A small encoder-decoder audio transcriber, trained from scratch.
Model: 15.2M parameters, log mel input, encoder arch transformer, encoder activation gelu, encoder moe top_k, encoder num experts 16, encoder layers 6, decoder width 320, decoder layers 6, decoder norm layernorm_no_bias, decoder activation relu.
Training: muon at rate 0.019, batches of 64.
Data: trained on single English command words and digits, spoken by a formant synthesiser in many voices, 78125 training examples, 12.0 epochs.
Rows from block 2 of the text decoder, named by matrix and row number. Rows with one number belong to one attention dimension. Each number is 128 + 24 x the weight over its row's rms, rounded and kept within 0 to 255. All counts start at 0. Numbers have three digits each. After the name is the row's rms in percent of the matrix's.
# v: attention value (decoder.blocks.2.attn.v.weight, 320x320), inputs 107-213
# proj: attention output (decoder.blocks.2.attn.proj.weight, 320x320, transposed), outputs 107-213
v.120 014:135125126143128127128127125120153128131126146127128080133127128128128127128128122121139125091121129128125128255126128129138128128116129128128142137127134113128134126128113127133127128117128127127126128130094117118130122122175115127129132138111128145127131121128128125128133125136127137128128128128128128128128128101124122
proj.120 020:127128124108155145131127125127122123128123120128128128128128128131128128123128128127132124128129128127120128128125126130134128148137140143133127147128128128128121129128128101156127106128128127123128128135128128135128129131126127128132128128125115117119111139108128131137128135132129128130129121122128128131128126134114128
v.121 008:000128121128150127128128128128129129128128152123128071132124128128150128108128124127131136106128128128128128139098128132127129135119128135128126128128128115124136128129121128131128128103128128124116128130126128147128127117180073128133142131110119153089130128129129169128130126149129130138128130129128128128128126118076128
proj.121 013:122128120093156151161075127126116128128128103128128129127128128123129128120127128125138136127137126126129134128128126140128155127127130099173128203128137128128128119127125100133134129128128143125131128143128118130136164125088099113128119128131117107127106143121134135130124128145123123121129125116145132119128125130119128
v.122 162:198128139136106144140166114128125163179184171117127085129126116124107130121136127121172140191129092124132127144127128177145164133087107174114088110118133140102122122164137124137112111136128130128101146145121136120150184114159084132141156131143127198105089133132123135128118117175129122126127111186122153126133162178119146
proj.122 156:139094091103134118123134146111132182153112084145124132152129140097128139113145132139130171164114108122180124139144149164143085133118102124093177134162099155124137105126128153127161123094123130138148127127122155131085120117133109095127110125131115162186102131116130102123171173152097164093140113099113175134133147103091149
v.123 148:120118138106121133135109124140149025126083092127122164097117115064181128135133129158147135182133143115083109145136110107082138107140073144103103128119110124117099202109155128113144139112128117110159120110114127126106106163153102159127116091128122102231169132097111103128123128130134109132131167122121133077119095122125126
proj.123 146:135098104149114149106090153176083125134096208132125153106100121111085112131128117103141150119117132128136132118153128112150110152109164144137125092119141175104099123139128156149117129125118093123116125106167112139128156108162158130137146117145162104124066109169114127166145123095162123149132143184138106158135131177119098
v.125 082:093080121143136108129136154135112098184192045110129139121141127140139125161126132180111114143147130092100127000112128160127103118128083095132102120121106122099116099127122123106162132099128129114112125144124156140120073156134134127140134110139080068155134130121128088127087126102125125128128143107128156140128126123129132
proj.125 091:137118138133121122119094147145114122122179121141129143124143124141130122114145098109143139077128140136122149126131151132103134143123129112138128127145150111147112158129114126161135120097106147166150123107134091092180120157123164162109071131166150117091100135108081134073109112087077145091130089096118111129064140115125159
v.126 060:110131109120139120127116118123167074187111074165126117096132140129123119118128129132073147160128094153125086135156137143134122097112143119171090165111104152129115159130117136090146146149128131129138131114108123125180143126168123122123131104128129111137164134048131125128100137127125140139128126137160138115132132111145122
proj.126 074:143185091122183130119132097115084132108139140113124193128118118150138126126124130123102117110158135128152128127127127128107121144072149099124154087100151123123117126127177158145147110121129123165104133135116148111119111128112144102135141145115115121194138144114110127116127108121087082130136126120133096105106113121158095
v.127 121:145085119098101129130154158129112159174110138143128178101130142118146150127128127117143153118161126109153095122136130119172146167121201159133182139142129124105140096117087129150139113125128146139120131161121149191160143108149079137121136149136132144138103129131136100120116127212111156097128113144118127132119184101107136
proj.127 121:117147134102086116144157085113168125136128102147120126139102105112120137112087129151125148152178096126156126119122150108128101127162144079162141116115095137148104136139141128113141117176118117088137196126131127136133117148176080114121155117147125152124211118124150130083125131148146135130146131120103182119141153134135127
v.128 047:071126127132124174120105141128074114133154123123128129112134164094129135131127134147097094148130130135133128130088117137059104098133132092158142208123164175128139106126120145142132128141128124154141126128133138120116162149102130128160123172116121140180108128126128096128130136134116159127128143154144137101128139130111157
proj.128 051:142149100149106158096130162162125130150133142131125120144135128117131169092127130115123130116130134108132117124144145082144128123187127125139072100101139118120109125127149133145091126173128092143121130147161161154060110115137140133148117125111141148156130145144128135142105140088165131136143149129119147138129120126140140
v.130 105:140166167136130114144103120126090112096092130116130145157150056127062096162122127134061131137136128167121137120170129136106123114124101127122127148160123124109120182121118133092138129102128140130157132120120109097049152129023120164082117135112127106117132135098133147128140132134140124123123127130103113143134097144159146
proj.130 117:165164139142162116133138140134133116111150158109122117156134114112119101155130116125135083137124118156120157131083116117133134108117111113110142125084112127128118155143108123150147133132128138131114089123121097087146097151110137155093128141130089167125114148102089173128141119143140109124155124083118114138125134124143094
v.131 138:122156121173114142128116126120128134145129117132128128078114135155087152138129133162094117145062131110080171076184132130177122120120116136142129146128123132146104054133134151105104131132128109143114135135125137112136113114092132113125118129152126108071121127109124123130140128135127131121129118101126127134131168123141137
proj.131 134:131083152121124109141141084087123156137118153131138142134113143121132123151104149116117104160128132158098155136139130140145105149103126164087113146190153142127102136127121163120144161116120126115122143134098132179134087134109125127114168127130118112098065136063117074122072145125097102131103128154137118120088114117102156
v.132 124:217097125075119135130122148124120135125151117115138218114149141125150129043131130147151121150141133107165115108155126112166100222090131127126225172130161148130126112134094118110097127125128147132110145184105153119121129120108140122090137129138144158134099133178113103137154135121122136123123104163139120127128178095106128
proj.132 120:133085092121142105141187163126088138145106072124157104153129121137137152100126118127163134164095126108159130124121121140148135062166165088125110142134165103127083151101117135149147103136123136127119131143119106178081123150126120131084126112083149133119124132119110103121105140116153137110136109120099131113121117130080122
v.135 104:155157168105139142130119116151129132139130174136128118116127139109120120087128116116161090115131137121123112111127122077122126129097079157125084136136145139130135142136112122142095126091128115127112140121165082140144142145204149149117097139112121103111174140169133082128107124079164130128129129119130136107135123130129111
proj.135 102:096114140117130187147121165122133109140143114112117107137105128102122131125124116170140120118144140134124115135128124116116139034196122116148147145136147122147131118128129121102129156127134133117129125114118132149122146125095110128153145122141124170128092151121142083117137115116139150104130093130138113135128145136119136
v.138 085:072129133136118142136126138138154176109077176136131158165142107108130131149124094148153120097101118130114134124125105126083130135131149130124168171132096133131110196128147107110112124152128143110158131154131073131105127123171135126134161135133103111120168117168130151128088099132122123105127129125101150126140123147121111
proj.138 105:105144108126126124173157116119127128130143128156128158103096116132118124075101123095124124116189120145121091151132105130134125125130122139131160125120072113116131126118135135128127145129131117138158125163174111104132166078120087131143142103121099092129123123102166129144161126153152140088135087091092130146132128152149120
v.139 121:179085148110104140144152127136137197099116164091126141119139099131101121140128134117130104010135119108134128126116134114119141144101096153103172122120116044115112133132141118109116091090128177113110120165110107136122082120127105124119130141126129127110112143120123152129163122138127133099124113093130119135121106122087122
proj.139 114:123150180119136110127127120127175135161120103113116141129116139141159180109147119146100100110124097133134148108176132088136151129120095165118124086111148134118116144138084116156140127131125098103110175134106149130175123069099098125149152135097136092110113105115125142084144147176163124153178145127136153078125111095134141
v.140 074:117148227117084117116140140110134178153089136122135140150131170117130135120129127130148144139147121087138134124078137138147118163136100083132162046144132127121155032124133138143119146102128134124123135140151159088156097174131135119125127106156151126124085132148128138132143114103129140113128134088158138141140135130127127
proj.140 085:145148096140125094128164136124142172128106125098125114134152094132173126108128124114132074133117143120138131117121117098117122113121131112115142099119136091129137114156143131105156102111122177122153137136146154150128138124114144153129137123104114139084155143156152150120101121128111110117193159158148141122126119107126128
v.141 104:098119140135147134137124120129131069125111053124126116177133110118144128118128128117091136058127141127086098126123119111159134112106087117141128151128109101121112153124181125122147127133128129110130130046136141108115129134161111130114136092114111125163135129182126158127128149147118130107127131153081128131128136175123121
proj.141 096:083120126142129098096107102145112145133135127103125134140118127107112131126121130130163142124140123146135145134129090168134143116116091129122111170139134118137137104115123152155187070115123113142112100114149119102130122125148125159131129148128104071114101033136111140113119115115115134159127142146140120138125168091079117
v.144 074:067131121113108142126133130097117184089069149171128127154146094101089130150129129103102117130152127117144122087165124092047161128137131173084157126147174130093156168104125145146122129128128136139096128152131107115144118129081054138086138134126139072168077126117126169128149112152127129116126134152132095140128119149135138
proj.144 079:185113165164095143112099164121109078115181135145131147130115126139137106122119149143160166096125117124138123128095091097096128140176106126110132110128102135147140126130103104128148086125123107122114100169110108138125131178153071129127139097113134153124160111163127166154152137129147085151147140137104155066157138155163137
v.145 159:124136137105119121116171141105110128162136133125125184124108118108185142118134129126132141137151118111154118175143127132123159129144117141135140110159126128138142127154125153104127130154128130164125125154099169145159154105124088102143136127133140137133118124105140130127096130162121142141128162194142133148126130095161128
proj.145 155:138133114110123133153133100134106133120085126141122133118137130111091146133116153139132108146107101133155148125107138129132117137097107123138148086138112124104182149142165099117124135144136105154114116131158095113110104149157132163151142124132124132195140131160159127131097131156149094207076124077166124135129145160090126
v.148 105:137149118133133138124117126126132160107105134152133147074122159126113142130119112154148140115121119140135122078129112119118134116106188092124182178131105120099140075095112146133131127076128133127117125157115106177134106144099144127135119155124125053092157127123129125125109116111117129099129139039155103125127104224121071
proj.148 108:134161123159123132131176121112129133147161193157108158151135098153161145079134123115127120125133090145139129128138122180080141149140146089084133125129147108134113132137143178115138128127157105111129127128131128142133152106112114127168152126077136124098160111111141158115148130087135131133130161136144142118109101126144105
v.150 107:135180171091126128134061123149122085137117143129129104116118113109117125104128124075102144080133124139136124176115134100134144131129123161120153115124113126139109134126110178121112134109128142141133134074134166111132137125130139129128122110145105134058101125141123138129108132053158119091128169161131153126135115166132085
proj.150 117:156092113097137100158150125120188111146132137123125170129162096124132109155130144145134137153168143127156154133117113104118135102195109110117134153130127142132126085152109103128169129100142114124101112161084128092095129144068138124198146110120095072130059144142134119113102161108126122141128114172156121145110161136113123
v.151 124:122137136154161107121137135142152138095120121113128124127139123139153132143129128132083109205124130136100129156159142156174143134123171125162187156121122098129147156161136097118161136143128115133144112118119183143138156151111072092142161065141136140075127127125126146128122141127116098134128139149110099136128129111117142
proj.151 126:140130115133150156182151112131145133120126092140137132159126106164117117116134131168124145116146124128138101129084117105178133233176136131144094113147139143127124103124141155172136124128133135158096140127115105121115110140163165110129112124138114076101164115086141123132120135124101124130132131114137126108114091148155116
v.155 105:143103095120156128125141116123119049188188156110125150094114131105175143102129131135125124077122120087130113082113114112111127123122121125143073119123106146126149131139112122130129124130128142123119125147139135157150134128148122129135137131113126118135115134145138107128115122162115137138128095134166135137135139095165137
proj.155 105:097080150136135130128134103168136132162130097114133126150105126129116163135120162124139147102131139115145115126125147066119183133091142134135132115131155115120133129131145164101110131137129081151117142121121115109145108171158103142143098126102127122161166120132131088073128104116087086120102107135140122127125169141125142
v.156 144:180134137100107119145110128129131071120126142141130148126138105145096119114121133126164077114109120138148100088165130138155130140144169123138149158120126140117107151118156099105133127178128107150164132152092108130070144107113144129147128138146085175054161122101112096127150136156110133129125109141123131113127124155088150
proj.156 155:114137125126103101129118075133138100139141128140108125095118119098130136144130139129141125194120150124119140131122126205125135106134126104163115131134173145096161132110128093146122116128123154128067173131150129173125067118124145162126170110132092136127118102114127122149129156188182151137116185121126118146115145106074128
v.158 133:209112115136140116130096131119137113119130119135123139106081156175107122152128134121158157148123126148131135095155125152161097084147161096134122226111121184125095150055138126137124130149128113124160116142081053150124172145102118126123128134121137088116205122134131103123112134120124129118125127155126144136121134135163136
proj.158 138:132106130135114144143097083112151154123182130108115085147168132161132123183112134105122117095136148128136139133152140125141126128154110138159126156169123107139111124147130105108144140146113127130137130135124121105119134119137153132124106128112146136112162109108143099133109094148157124111108085114132113121132116123114128
v.159 087:136075105163125137126135139123074187085118182139125168112122116098191145128131127130174123116121154070140108128131131121125125120169118140137124132140145074120131119121139144114135125176128143137147128132093099139101093107098108137081156126126159150145124124095122163128122126142124118124127130113128102130127145090160143
proj.159 087:145176123112097118104119147136101143116075145091104113117127137122137110108140142130134167164110108114124130128096131136132127096146159128112116106113139171126129123128120145161102098150129185134109113116113081110132156143171080154127156137141170144118129109146109138146147089139144126112166178121122154136129167158117132
v.160 137:089073143109074162122140164132127132134132140106127148137128120111143135109132122120078113137147106131122128124135122124118130126152085119136139104130118132118106158122130148082141134162128184119077126164098126159076103112098085126128152093149106149134087129091114146128129126116126129130124125103120130136129119114117132
proj.160 133:170157118117141084149151147103110128116079103175129150082131123126133118115139114126086157107124148110172134128127196126086111144104147100139132123097160107114134124118107117090173077131127141140112148143115110079141118098143122138134130125131154100185153125094141132120144153148090091135090127106129144123106158126118122
v.161 138:063084123102149121128124111147123158123141092118127110084125131138160112108139128137141125165144127132155127093081138142142142137101194108129123159109147135133112162142139126126141142133127151152129124127109152206091143100135090122117130155128168147105118129132110131128142135109152147168121108129166137130134134075092139
proj.161 134:087151124091118107122118093120144128077131121131135102099122150128097134107141143067099124145122125104103128118157113159136100129138111134136123104130122134130117113133099171144097181126114180147098118148163142140093141137136124091106121131151175133162172130128126083122106123101133166099126118158149136138149134127100119
v.163 129:163125125114153135128101105123143085127130141115131167126115148126132115134122094119078101140115169155128124104103114157198085089128124090147102090125127119114126139132168150126128126103128090116123128142141120159114138126110126122107126142093132137192223138121126094126131125109107140128132128134097120126138127147124125
proj.163 131:116132157116156174165101136143072165134167127113128128099114142131101178128120126160151125164129150128109055129169137122166131165186122130105155144159094124152102134151131128098152126117138142114138154111128161178130105132138120141134141132127085138106107137128151118110125117128141167123186121142125118105132143122140121
v.165 123:109104096143128169133116143114106137165141135064120114139139091121153129123128123121122125125132131110088125139114107143158153115176104130104115113111143128129123148132136125150125114148128170125129126124052127109145079134143111121147141117126116083152148133158123158128102129116102125093127150162121149128115116132081124
proj.165 124:113154132151102116107033095150131127149097107142128124165130130110116127119133113148103149103129126125148168125119146143148146147096131173128090077150152143129129126131115120141158143145129084155098145079125112113112126132159133152120108130122098054131152083120073124059133117123080104144167188147129124119130126042108121